A small spectrogram enhancement model, trained from scratch: activation mish, batches of 128.
Rows from block 4 of a small spectrogram enhancement model, named by matrix and row number. Rows with one number belong to one channel. Each number is 500 + 40 x the weight over its row's rms, rounded and kept within 0 to 999. All counts start at 0. Numbers have three digits each. After the name is the row's rms in percent of the matrix's.
After each channel's rows are labels from the 100 clips, of 14976, where the channel reaches its highest value: "top examples" is what is common among them. Only what is clearly more common there than usual is listed. The data: drum patterns on synthesised drum kits.
# convs0: first 3x3 conv (model.mid.0.convs.0.weight, 192x192x3x3, each kernel summed), inputs 0-95
# convs1: second 3x3 conv (model.mid.0.convs.1.weight, 192x192x3x3, transposed, each kernel summed), outputs 0-95

convs0.99 095:512464615424501482523424463500486463503553533569462477502488494513519518470510556527577491464477509528520568531449520494522566446579527502545533494503459485524418488566511455493537452498587453508459477524485492529477457483489529477507527544499496532512481514511438570571507524424509517545
convs1.99 120:447529385449491481484414520469509487476445429473500521500500431490457493550505495479521493490432468491506512502525488418510463525499528410438486470522496504563469470541506556483476385430445546482432472518376473496503405510527493538449493496516505519506475488493487564479496517459473463503
top examples: crash cymbal; thin (high-pass); clipping; text has "clipped"

convs0.74 097:410538439487489479484498493544467462529483457510498554501491509473572462483483498425469542431452546439506495498476481458463480463449584445475465514559484513512420487517479424479508454480519508537393444537534478406514450564478467464504553502488434474490460438440510440514492507471529524470
convs1.74 112:557497504482521459569476539473532495502417473487468445490476503542509540484523464631525414538536424566507556473544463460508586523559414454496470491470523515431552464418504535529471454521462473478445517459464466566489443426502536430491480501513537515465506490522514529536505491497547451550
top examples: thin (high-pass); pink noise

convs0.105 107:455504393504495527458503475507458494519531521482515547491497488504521499503509509416426506463491537405522489519436483505436464491427541511493483522530454518520407530528482426491487478413481503526538464555479505418477522551533448461519547500524489378501486456502473419449513506513503520439
convs1.105 106:530474577508496471561523518535514486511427508486458471483458519515509477470498465602515418513571442561517496476473433492476542488546432489538420463441510488418485448416451514500476511527478462484527482452553475587496505437478544429470479491515505515513498534504518500530505444514503473579
top examples: muffled (low-pass); white noise

convs0.169 124:484445548518533477630527532497543515477570480471466462514539540427539503473488546520469465515539476550531580476587511508512511542505451533543550496461547488524595488445557540480557554499503456460480545473488525468486513466497493471473574519453552480489544488574472482555508536513602474464
convs1.169 121:449519363426477549413454493488470490495452455529490525471467454498545511506489514471530533498437511498444493453472499463489427488460590496499497465494409523515437503502501537491492417500503517505421429472485480471489448498454461525490521474551459491560546484457515541512524532520497508491
top examples: mains hum

convs0.61 113:483495425504474530496518466488513471470542524525488491500518509550521496465507474494452457490500493520520483530451484524524485488478493526537508504494473493487486514532497465470490556392503430481660569529483499499470593467509513481492485514559501469517504522522477400486495498536495527502
convs1.61 110:504486537445496492496513490503510466496506545502467497457497505428505472459482473557506473500532447524493519488425427476480487471517490497518448450464452506471414441485438501468470552492501470486558458458531484632484533473466525500500427476514462510525516566506490512513474449473474482508
top examples: pink noise; white noise; pattern: one drop

convs0.154 104:528472617415484508524413485526497465486559534591469456495499490542533507476519511506566532445442537510491573561436549508530524424531520485520533496507462525506431497585501437490510486546580466497472450517525492516465454513514526484510500562493528551504492516542451552557519511431513528553
convs1.154 113:447528403442487489493440515482504507473445438485510504519482447489472482575498487476505501481445499475511499482554477423510470560497529429450482473500507510523473478544486567451459403447436530472417483513374483496508420524511496548450514496496511525510484495492485556493521512463470472512
top examples: crash cymbal; thin (high-pass); clipping; text has "clipped"

convs0.191 111:511470569511485528438501465476435533508469482515513513531449473469533408533513487405501517546544552468504487487547502543488503526452479562572510541471488421477460570536477564521503523496510493524457445481516525443496463537460455510530564492546464446593548496480474522424537523565473510430
convs1.191 098:517551464512533495524473533463506439508529488461448529393515503428483492437471473491546484476457441525467523539517488485483541417526449450447490473557539518504567437512505486509522461431506467492437536469505454389462456443492521481488472470444509515421454422532531560446450501438448482496
top examples: mains hum

convs0.9 096:525490518498512510422470450468452526537456462500513554506493471475527438533484562393486520501504555455515488495527488533488494506469552541550525525520501454512442513532486502518529472461545523540404460508502534402508450586477446518555534494520463439568508457453476490411522532515499540430
convs1.9 096:562540523496520480564457538439532471514495481458465489433499502454448502457499478549552464512487422544492515557544483493499591432558436464463458489528569519501576460492497520525501446447473445488442565483457469444472456447543537454505475491439531535417463432524517545461460468409457471522
top examples: mains hum

convs0.168 169:468479360500480525422510426491437513497505506440519528481491496494488490498512496413414507472522512416542463503441488527465447497451525549512501502512455487518447506523493412488486484432479496526544492529475523486476551559541393486528509499549472385521509505462485433431517499548493525429
convs1.168 151:544440589533472478548535525542504503534473523503454466470462521533493474470486435557512446520551475547522460497517470525466556501534440509534421470438576485405557469439442512490466535487460475495526535430542477502509537420506551436473516468484535519508496503507517493527500420492453487587
top examples: muffled (low-pass); white noise; pink noise

convs0.131 079:458518469476494498472509471514434477496503487480519571470496464458505456504467479429444560421463476374505468476452494502448490457452541481480501468493468495537406468531473460469503445521503520521412453511498506431487473567512425499508476477478481457486456462472511418487474499477488509453
convs1.131 074:539470591547466476578515516524532526518424444551492429516449501586500524503525473591487433519530485535525495478545502503535586530558446459475431497460562480444580504419501503501457513519453502478500543473459490587514506435519537442440523515522550500465486508503506499592500472519523445561
top examples: pink noise; muffled (low-pass)

convs0.39 074:490471495490492485575497523478538495492567527529463453523567542499555467460506510517468468471518518519535526528531499529519521509477505509534523493504507519484549477524492462494507534427461423478569546493464534429454558481556514422498591543492504460476519450566423448491543485491551535528
convs1.39 091:510490494385487523458466498498505470488493504551464505453470460440544491486472485556516497508472464520427516451445425444505483476507551484498450428475404502485421454467440553471460483499514469474488425462486473598483478493440510544499470481544447527584529565492495522550485513476500489504
top examples: thin (high-pass); pink noise; pattern: one drop

convs0.128 089:518437568505506482579512402428515519505521520468495463534540511444518520486519519538473437588572455580536550499491484543519559553527460602593500510468471496524494489484569585525510476456468450505493527450463535500481529470524469468543521519498433420499573473522439474559547501519560501414
convs1.128 079:527486468434482570473451494467518445508563454584459512407507454421529472434459494463514527491384481472427500505498497476501504394458548456452478441534496494530513490505493525445461504409499471450475524463426473440484512468461496521431503483454521496530511485492468515544448500458450481497
top examples: mains hum

convs0.28 103:527460678452532487586433525500514497481552520557477475538538538524495528493487511536556488494488511567532580530499526501528587487569496498549532515553500533535495451556521492481537493535560472491481498495517497544483465482550529452512517542480525551480494515545449573570516511443532518547
convs1.28 110:444515397414476511456433516480486479483444435529492512501470435515496492546481487476522514490417504478461503471537481433508455516478551436467484454496464502530467490520480564473458403462456500474415462498397474492496429518483502549457526486529486518556507494482477559510511522481471473505
top examples: crash cymbal; clipping; text has "clipped"

convs0.160 115:505515474481523525420472443459480465512490433512486587466520457475525457491453577447492531454462502453499492497491492477497484450460594494464524461534488500540421456561484472491536459465568545520434457514485502427476431565495461552512492477506436441535469487462484465460484528483508520457
convs1.160 103:561535550514516432570477543459516547503406480426516456508462503490433510499557481572527429544552462540534507516496506497514573540565372488485471529483537509477543480466525541551510447493450483516470528506458494530514465466558534439518460539450523522386466457516525520476498455434516481505
top examples: pink noise; muffled (low-pass)

convs0.37 110:525511581504538545493512470499537480543549507539506602453559503509519480472473503443508522449477450455490518517506540483494492408541527440447522463528488543544488468529495402525498531548558539520468471511532440557507456538558474507524445469510533534520407525511534459489450501490491493491
convs1.37 089:445525517508472457425479495504469533520357411536498462565412452524476500549534513537504482505500534473534463475499483480492459511496550491501430543467484498492456536456482507563480444534438573534468453504443501555504427527486499479493583506573459500519468488450473494473552483507519489501
top examples: crash cymbal; muffled (low-pass); clipping; text has "clipped"

convs0.177 097:480435466459475517411462445488462463505463471524475502469489438531477468458481504457519496426476504486532449504429459502508420454472551516501503456500474475495402496556487428467496444445522498459469442497488518478492482558473477570452494514569405458594465528428455447475487514528484475463
convs1.177 082:554526529501512489573461546473515544504439460457509468483438516474492529495540471549534453557536444552516529519493525511523547553587409487461461532492545518471566467463545551548493492547451486506456556481480489546514465454595522439473402514470550516404480451525548531524492492446501485502
top examples: pink noise; muffled (low-pass)

convs0.66 109:465428490503508509593507507445555542489548505449489420496533519387548519457489545539486474504562466538487543486536529539517495559491394561548527514462527488490567486456532498509514515500487472481446560495472540425446525463498490507499546511451540440497574470562479503574530523557607483426
convs1.66 086:455522381436481555428460492510468496514473459572491532455487465489545527487475523436518550476411537493439498466511516503491434438470626505493501443505476524553487498510521457483489431459489521524422467494459486445487471522457476520475553468540488499563531469464499530535523562496509517504
top examples: mains hum

convs0.53 085:492428476511498478586511486452555515477536498465456431509529528429522503461498539528462456506563429524510546501559503529513532541478399582552541494454524447507595481460556558500520500479467451473480560482456540440474531453508494492525546522453530451486571466558441492545533534521599484447
convs1.53 054:453486405421496560427498476506467499531468458568504535446517466497567523450497537454505529477421519501429501459448520508481400445454581527479498446488430508500464498466518484478516460483525527509467473496509494454481508483468489496469546478557473496581525483460528514535489531504497509494
top examples: mains hum

convs0.94 106:487492471478529528439476428456490479524480424510471571448526462457522463461460566419515514422473482456496494501460472486502461430491588497478525453514483496549387450550505431480531430474561531530393444508483497451478439574486466543502496483528456455540482471455470471444491531514493519448
convs1.94 123:571516540502521473577458544443546543521443459474501472495477506508467521499542470568533450543519453556501526523529507497513589528569405466458470524484549511476584489445521563528490460489455488489450551491426475501526462446563539444491479522441553524399464446519519527498497472414504459533
top examples: pink noise; muffled (low-pass); ride cymbal

convs0.185 093:445559478504507514447480462527461477513506460506518589497496479455559444499469538414470558435447522429501498484475488478482495458465561447458483503505485527529453505532469442507526458541550498545406473556540499421485444559456442501514497479487476485486467441483530439496471523485503521444
convs1.185 108:562498534487503493595472530478554508510422440513486429498478487555496538483520458613524425523502441550496530487525496480530555493574426441469449472458559508450542483427509499505460481491441483462452513468440461551502451431525537449441494510501559522445476491523488529543504487468533445556
top examples: pink noise; muffled (low-pass)

convs0.65 122:517533551443534529513465473474509444482556480529484574445559498443536462470454486432484547420458444426483524511445544474480505426518547450444532433515461534568393432527494448490509471552569502506421444504488472462471455544521456550487460470463488484487430478503506448498464521448464485451
convs1.65 105:536491549519461482529491511502498561512372416534521427560447475575476499548541492549484450529513507519535471482541517486526549546524472449458439501445548468445551545460486536505474460516413525482473506493422487581525461480538526478438537516518528506479469507480496504539523476509509460543
top examples: muffled (low-pass); pink noise

convs0.78 102:513516571441491503516418519521493473505524531557474511478511449568567559467532523551537484476440502525495547542456540494519548456509479472476514503490461551508526493565504461482500437544558438520430507554525451501469429485547543434524500547493545515484454479515476580537487512420576526593
convs1.78 101:433536393481499447464433528482492492481406404431485511485484467506474480541497507518517460483478491502549534488527462409500452531506541430461457476502487494519436448537483555487488389436454542507394457496427468529515382501489498528470510488544481535527458484473484572484510493462476485516
top examples: crash cymbal; thin (high-pass); clipping; text has "clipped"

convs0.3 112:535532548467523544462479471498518450517525468538475565435530454504521472482465537448526537427458457445483491518500529462498476417504544426406514460524501538522429466557478448486499474530550531490442447518508441468495441550534490556482465462502480518530394491496486460476457519482462466495
convs1.3 094:513512541520498456512474523494490551513356428473536458582420476518449496546559501511484444517530509502548475489500503496516503567534441486483450554456532476477513542463502521543490446545443521527464496521465500554521436509531517471496529514513478518421456495469499500471535469488538486484
top examples: muffled (low-pass); pink noise; white noise

convs0.108 097:496454585487524463621486526506544500472560491525473446546575537495521519459502541532512469516534509566540548519557511513529569544531512530567546508489520501536569456471543536469532507487513418491464550484488545455470490472544530442491614530465516502479542452559426499552517511464580512531
convs1.108 111:471503399386480535438426513473497461497483453552471527464475443496526498514471491507544528502421494495437515469488453428503456482484572455486481445497426519526444495502472559479456431469496491493417444481415459511487446488444495542467515472543462518586533501478495553529508533473474480507
top examples: mains hum

convs0.187 107:514510460482529534426481451446442538519506472476533580502509466453521453526500526389478544483531491419513488493459509536473489509465536557532512520531454485544432510563487469531519476497538519567468451529485533457500470587530399509585487489511462421500514476481491464407538512504488547402
convs1.187 082:533507594561467465523518544523483477540454476525446479445456520498474445457491466528542460515502474519507457509574503505463576443548437486489430472495592479451609476442458508483487499481470480476453570457523463464508481423463535447461551479469546543464473451497522520484477453471419471551
top examples: thin (high-pass); one drop

convs0.80 125:499433634486521484584447470495519492520544543546477486522529508504548525513515536548523476506517483603547603509554530503522580482564510509546534497495532557537508484550540510488538465511552460491438496501525488526490446472505505445508540548482529517479513484568464538593519523452584505542
convs1.80 124:471508387407482527477434508474497479470464454491503514462495435474496476523480488465504510476417477486479505480506505410522439528476559402449491422494482490535465465544476539429461425435473495439421460503401473482492427508501492588417476486491500512537516519484484566512481515482467459497
top examples: crash cymbal; clipping; text has "clipped"; thin (high-pass)

convs0.165 068:518462638434503490527415482504502470501563520590453476489489475530530503477500548502572517434450514521508569543444517501534549418550507496523548501508476506527413487557513436478508467523580462486458478526514495527468475526498526481504492556498498523500484496529444552563514524421518538537
convs1.165 106:458537415428491484492430525457510502483419420485500499519486432503479501564499490510513483496437481504504524486541480417513476545504531416445473472501496510539484482513500572496474395457442532486417468518373473523525384504520511543458497485524499522502476492495475565480516523451486462508
top examples: crash cymbal; thin (high-pass); clipping; text has "clipped"